A small autoregressive pixel model, trained from scratch.
Training: adamw at rate 0.0015, batches of 64.
Data: trained on single printed letters, digits and signs in grey, bent and noisy, 3.6 epochs.
Rows from block 2, named by matrix and row number. Rows with one number belong to one attention dimension. Each number is 128 + 24 x the weight over its row's rms, rounded and kept within 0 to 255. All counts start at 0. Numbers have three digits each. After the name is the row's rms in percent of the matrix's.
# q: attention query, key and value (stacked) (model.blocks.2.attn.qkv.weight, 384x128, the q third), inputs 0-127
# k: attention query, key and value (stacked) (model.blocks.2.attn.qkv.weight, 384x128, the k third), inputs 0-127
q.97 101:149116134153071100120084181167094128147119111144132129155079092149166111112156134136126112118090112109121129113093136070143147124126095096102138138131143156151097129129137156132156125144133118104140086142089118136118134159131097120082125146094136139156168140143172092143130173157153116146075160137118125122118108144101168167138147078128134114118158129152141147097132145157122131121131
k.97 088:112138122144106124110127154144052072122073147107156166179135117133126124129146098136110089093118123146109103113149138084139166169075097183121149117139153125155146135144131118174140173151179121128145161106113085114128149145139146147097115148108165121133115103169097127099126139148145117112109128090116106108157151147124130115123117132145138152163130101155143147139121141122143138129144
q.98 127:111158139117112128126135162133144110122151128151116117097113141138115142112090164123156089128058115100154136172131125121097118130151115161125168106087159151123087106142136104129121139100103123142140111159123185132111100121167091174110112139158157147132106165147138094100098093097169189154139114118136116166100112142121098093121095142111132123154137137168122124166131114099128126148152
k.98 114:084171104156149122153147147153140121119100128185096133119105142129093121106117153113147117153135134136120122135128178164114126088149160117098110098138114141112130110120117111134097125108099080144136124077139188145134127097112135137093134095172145146126124162104113145099095137158111115154109125145143153147096139191127131095120136140116143197146145095135127114157165074113122133133118
q.99 127:100117109140142115117171121162146123132157146120114118116118103095123114127060170106168147166147100153118089148110122124119125134153152073134150090067090125084120144144123104101118075121125132124140111134127155152127134130161115138149149066121080168143133157112182138156105112108126124146165141130142114122117124137152143135128122169105146102120142161142151141165133093160144148128108
k.99 120:130135122116150157137120103142135117120115092160129142114156122114102159140076129136151146143169106133131060122137086159158116110087160148154128129157115084101126110138152102120123108120132132129154155105106142107155139143165102117154144115157108136170154147117156143116087050110134118138160138133126169136140104145142124139150123193126131078132102118169109143180169106118147132132130
q.100 103:139150127118110127114127150180114118135164154154106137141094099130132136172110083143090131157149156158134110141114152111140134141174112141105130134136112163119120085165160127119140171163105079130099095173154147087132102145157170124122117109105144132153105111137143131145151118121122173138122101096178160128089174167119139115142117131105117110136141135135142127144136079114066153108105
k.100 123:126159165144121133141126130169121114146118108108138123108128185106103138165095116155126113160169134116122173125166100149169104103159158112097104110150151131121149117099132119151122137134135115096089103133150093132152119098134133140114114163151140129104106108156125176114121110132117173137182137195149148161103129090137177141153151140127101146085111104101129095144141100089105115125111
q.101 105:152075168137118110111132138154143091145105137116142126141099121113168108124146128130105118152138145136084119123091102105134089178100098110128145141134105124095139141147151136145147110135127135140114150129137106124149157151154096092154114148110121143139148122079150096194159140083131074130151149164137118109157109110159131172158135126140138115092148145109099123163114188167117125078121
k.101 103:121087147130124118084132130137150140185065136048122126150100099096123167140126122155100121145157125146126114107141091132138110145087138122122103118144124144133111139115135124125130109147155103132149124110097096171145156127109132141136124091154116121127149093137131175146142086182118116104181122122106133114174136121158115153129132173120121089104105146121138149090117113171117142105177
q.102 091:119094148139130167121157140170134153166178164096134131121109132130112099185132138077122150157117111129120118164160101105112127187074123138178163141118110139103125158142138106115110124120095160164166128140172141132144131124121107145174131134123119161173110120140141095178113117124160136144128131124145140105139119145140127120164084100110121136141097149156101156153109136130093109127089
k.102 102:077118141130148157128121117120137119130133112091089105098104107071086110170100166115168139158152132129151158098116120174140075132104133111149121098130110092144157104092109103095114112151110075108111107091132125167140166157128131114142113102136123133124133140121086113113112107137116092107101147151149132134154166132195170133128120129145120113099130088158113122120119118165113125104120
q.103 105:150112112071134121140128167088113182138133072135131131147091099079136143149103095147143172097150111118115083092139160146130119131139119084088126131128126118158115137132174167148115122138169148093093136169091126152118147120124137135137142128123136123155113119114080127138139092120078107120103155154107140149111150123187099140133122174148136115139127112123146134095134125149129178123143
k.103 119:153106153128131090123111169108090141124127146122119137137100117081131128133097104125102145156122132161115127138092133123092097132111103119102141175113119169126102117146141178152183156099128133150127146186144139096126144173165119133127097139108148130120106128135154137113118065107123130160118140143164126201120132150125144145118108147103153078167148150098135139114120107069120132110140
q.104 099:147105095103134162148147061065151139145116100152104146129158129121129137110156156083111151133139148114131144148149096112129075132141154092147165145127128109112146133140118106129128108092137134088108095121123087146119124137101093151156150079158110111112127120121116105111119102121082123129173114132107121150127130122169143142147109143125129108115084192104088119132090173128120158158121
k.104 100:141108113094151111151134082139155168150118120117115102110141139125187106098126152124117144122109101129074092135108128131125144110105094171142111132080154163098145151139131099082166144100137134112138134105132179140133175156129119140133135147167131159166136161131134083146153111113112109125113122134114073112115100105112091156114081130095130136158130145150132119139141132159119068106108
q.105 103:106126138155136144090087099169101120118113118161135135112151113118084103154088097155142138106127124120129161077172132153143155134104165131127101100101155099153125109103140130137096106160152120080133129122090109137145131094146120114073132139138120123159138110155123172079115123188117156090126147103112129090123147092101161121126115136144136174142107118125143146102130121163120103085147
k.105 091:141154095077145135139157147145133144109127120097131153122139142177110114115101113102136142099145117118180139123130077092100099145160131117109139148130133113095110134157112129151128114158139106110154117162130118114094112148119135108110125164102139118109106102133117149135148137122136151153101140124131106182138081112127105130134135100166107134160098144113066110177079149060125175122081
q.106 110:131169129143129157169128116133123146102147132113149130097181135140132140164165129123128130143153141108128128118112116144141118152105121189158102149121128140100157127131097125132092134166081126088108143118134112092134071116132136150126140155130125138110095129134140131164166153135109161114154094115136172106097120085045145129154114114169127157101085105104114138104105120094148131158086
k.106 106:150154147166123148131130116121149115147100131089157101089146153142114087127134108102138149151099138119166138118119122115153115111105132095143105105135127096128147185139140125116110111133115121145109119126135129148100127144111105097168126130098127135128136150125078134137107167116137119117153102175137153121153177115220108182126164100160133164066125140128125149109122119137087133072135
q.107 101:126138142078134161134087070151133101099136120109116097096152126119108096169127117148128130124166143132163133099167130179149130079129140138147089163106128108171097119097110103172140145141143142133085129096147118146148100097120141107120146135105149151128132105154130159113117106128122145089108149132156153141131111130140125103161140137124138152114086116098083092143149101146196125097103
k.107 093:179152130158127123161121115117143162107156148100131153148164123148143140116130112103092114109159093098155134129132144122139069185135142118153182141139130152076148124164161045114139132096082127119110126127152129086139095130153120108130137094162102119109129098132155121141130114114118162116115116115098105132112117130110113129159134101120140110112091145079108130133097151121131132175100
q.108 101:113095116129180111129127122090140098165077119101128171202141106164163125113133152122142144129096126120060159142154143111136125130124100123128130133123128097115137106158133142116124137139152128130130151159105125168135118151084149138175093135154102125153125129111130115114105140138136065116128147146068119116143088119115076121114113163081159133126159105143113095112133157126145108156123
k.108 099:123128141126076111117138158108125173139131121179118174138107127119158172097150125146127125082113090048101130164135110112097137143125153126118127105104142153147158146124128150072147092143120135133137091159095133136132185119113101148112126114115146156149151131106138114112153125152096062137102152116119138144103161147139154135110094104123130132128164155151138139118136172116142139163154
q.109 093:119132118174086125156130134123124114132157115144105143113132144164126099090117148140154130133111119114132154148130128136120128125138092128125143121101098133144105139116078134098130162133120087178149084146099162137138143160122095138071140164109161143137152114095135115089103127133119124179082168107122124130116114134128133141111097127092163166184150136182172069116131145145120177132130
k.109 109:088182116163128128131131146095131148120146147130097142164141119121135094141130117121140106144065123099128128118156150119050125088119123127124139119117155144134109081133104137124121107099133169148134109128110142142131111136109057153121115156131137101137115123099149081082092138107136145197137125110136107114095180129112128126103106119144147138138127099162171145134147091117090137126161
q.110 107:129131142104148110108104159108091126097109161116118126113103127163150142142116097156075141095134123138168162125094122107134130167155109120086157142141144155126112132153168138175164146120146125140115116176153107086103088152097135159125111132114142121122114128174116097138133110124122152112160107155163127146076121141111119159136166099151056129143128155119106160138103127102146105171140
k.110 120:112110107092112112114129149154088132081132112139180102103126111154145139137130098162100135119156168156149141100100157128162139106120148141103106136139173140148117139132141141145143161161163119145109171123151124123129102107132125140081158124103102138107164150140128133112148109164094129071101078114158110138133116115085117116138146108199114141158130103116101144094107115137137107100178
q.111 088:121139139156119099144159108096100120088142111131159126109165158111140170088118140145153134129159118078125154120145085109143149152117117134095132087135129149176120124139130112141094130118144157144180175123114130091091166092144108143106113180130127106113128077122166105119087100128130142150115115135098145192123149142096171142117117159147118134099137108118142130089098129095131115114145
k.111 093:077134123113156135122134132105148127119101153184138098127163086177151154111096138140148140140127151134114132117124185147102185109116117121097138151104115132131092113104096161143130101095125123143132145133102137122103130129146157148137144136154090135059144128128108140126133114172114111142106119131137119071118175140098164121132154102090093183150167119139136105114146109158166134140142
q.112 090:144135089111153159166126144141110136150126124158124136143075145151126122111107098157133138139102130157093174115137079135119146075142097108091134117156127127133113117101143153121092150159128108110132134143139180091124165125124115132117134131119150113157113111110086116094068115144168140116133137092143127124104143139105147104118086121087090150160144098192178137155137132131100159100122
k.112 114:126157169122122142127137201136120133136139131155083114109109136106152111106118089170144090131066102131124119105130159127095107133133121114110108152117153219142162132156137148124151137138136132156100113140126165118090132140158095137119121136154116129160138181129134100109138141112135128123121136122167096145106146127119106108102106110076166118134163108156134115164157115075117135130151
q.113 117:161150120154094142170142159126124120154119172126150156126147128157156074096172166137132106073088128088124147152115130089113125140107094127132140101112131140112112150094106143087164128101096123113128120153104187112131146112095095149123084122121153139132113152121130107129144150137130093143088112113115118150114132125086149134106119098135142138133155099158153134185086106132094090121115
k.113 099:110117148113110116118089163121159124121109119131130152131126138156114151133193191142108133144134141107133137129169157100120153118106090110087144123073143134153126162127089136162141125129087130177124111092128127146117144135116090129133124169101115133130127103094133112064165158149154122154111142146145102149147118094087115153081133087165150146142120128116131119137162192127124128133115
q.114 115:118095113126150095141119082083113119097104134114160136162124118115155151111146146129118179107130100125119134113127124101127125150087106106170147133115144120074113150127129111106135070112109167149170135091112103144131137139124168141160139122134123117120148099097162109156122101137118079146051142132093139136169103127121092136117125155138105087081121140107116135111122176165123128117102
k.114 123:141110114143132149111136080123144128126135120083153167143144121157114104142134125112143125115124099133087125128125097105142121150095166104173161141126113105127111163123089093101160093119114126088170109116110122132165177108111151150130126131150137129089148118133143120123132100136123089111096117105105130102192091142131148097101113112119156086115117179140095190116144187146135160112131
q.115 130:099109118131155158102054101123140124150127111104162141167143172136113129132135121154134163150138139145113115114157143172157151126083136110163073126135154120145157134113139134155112118153163132154118094085108105140136089110103131089118128140121136095110135119132109160103139155136085138105112130117120162098161110132151128083120151144113155149101117120092103104089172152118174157149161
k.115 090:123110134110136071107114087136106098130145112113150105151148164136103149154126103116097121127153107152145141110110079114155157160115173182163137172137150113144127138147149138151149132136107125097138115131152129106134110109129141157097084128089106139120147149161151118193137104142126148139118079134133111074149104135135163080185133097150118147135136134117105152139116157140112094165150
q.116 095:122107133200132118159163150113107120113126100106138134139120147114141126178113191153117102109123123161141119088151157066140106155100097147142103131152123105137112112134149138124122152107107125131169161127115095154108136163159134156115142144142083170115123113104106130163148123121117046146085145152117114119139129125111097139070135131147126102171170117123144132119125136117139130123112
k.116 100:154094133106133097143150156112096149137111108131145134139147050143128172142138104126140141128112121131099128114113114059110171140135122105114154125151117143140124152110191099140166143109115150130144135125117148164108158166128078155147115146125091163159155130105188073167163107133107126123158128121114130156144111131120120146151113123081122093123115134161118156111150129139155127097132
q.117 125:140154141148102085146174152142117149111140169104137144105137102136147126147104145092134090111077107144093129135104098071110096154142118148099174115084126145111106136157123116103154125139079120109132133153143126141138160152127077164129137099137142139140131146120121095167152109113159111173199115114126108124111103114124122161130081095123137132139130165167134144160112112136114107152113
k.117 093:115133172179133158130111118085141129145093140140118149108152083129147136132128131161152162146122107133181144130129167147132118148170112092162094124097124106107183151129088125147130113108137131108084122110117124138116121135098136116156121159123100093083113137099105156133131138105133099163113117148133078128138169124159088161145186147156149112133154130090132122110153100147153132089097
q.118 090:137128124148081129133159115091101163115119139163117145140122133118146198140100086089109105137139094099113131149140183173141130126128148103087146113132154175133136101055179129153154107139091132153160142164150121127129128123145115160119144167160193140129118126121152106126131099087132128155143091158103113163099133122142128140136112121118142120118142102090119136125136114121106104119125
k.118 100:098151125146169105134166154129129168114147106164114136178124117109147131112111139130116096167096108133133099161129142137121119094146054132066163143114107161103070091136104138125155084173121100141142127176135126155081145137168137161084144154129129130113136137102101127108135101113123139162106122147118140129105131139101094134093126133145155120139116149102137136155107136086137132129119
q.119 097:117155146059109133149131126169135133091138120077143129146154119099141108136134135131139135132151135139150061115105169147108129103182170108107082143135154135148084102136117143126149093108091110156108158130161140147125129112199148090090111142132153136106118113123136152127145120119109108132139127171170115125104101076136101138165155155156100107116111118128129136093128123106136132108119
k.119 099:131137137104152121113139094095118122104118098157155110141103091120100156147105109159128187143148142124148101114158100163107118152154159087133077174125107097104124119151154105128142148130172130171115169105137155113142104114147144086180144124124124132109118104121155122141113097146085146086136135133120119177118116136126126094169120175149088120149089113100116108165151145113143146119146
q.120 095:111133135129116116151149148099131109130144131084092124138132165151148121110127156082156106140123085127070148146160119088122103177095101141119192113116137134154106138133105164116145123111107121133151097108089135180103180142152081134097103136131133158163144111092160102104130118113155109157185134107110120110114124104116135137140102113117131161148131143165143124092136155131100152145101
k.120 112:156098128186123131144171143110123132169112144107122143148139117117109104102170164149122122150078094158103160155111131107096098151115105154156110120122124109121124111136146159109126109124127169127179100130091100160132191164123100108137107136134128116140125114086101096133134128130142092162109155101101082102119110128121140166102093094096154135129159148151156115120111097144083125133129
q.121 087:117124114124147132113086115138114144074120146122137142095104162143118148105145106149100155111169152138155102134103125102154119165143113172093123133173163168132118130134138133158121154120174053129088131143163151101119080146164129148101133110117167110145152107153122145110141139137152191093113111118191119128091102117125095138151103101139131147129128128120132130168104129102144127124144
k.121 108:128142134101106134142136161102088105088160140121141129152124107115144113154125142139093105079169160135157096131123122128120155107141121178109129143162170130149092111102139118150187164143123151144125137159149134097132113120133143121080125172097147103086108131140127181152099122149110155084115108148081147132129124138120094072104164140143080132143129100119149136128118109087152120140153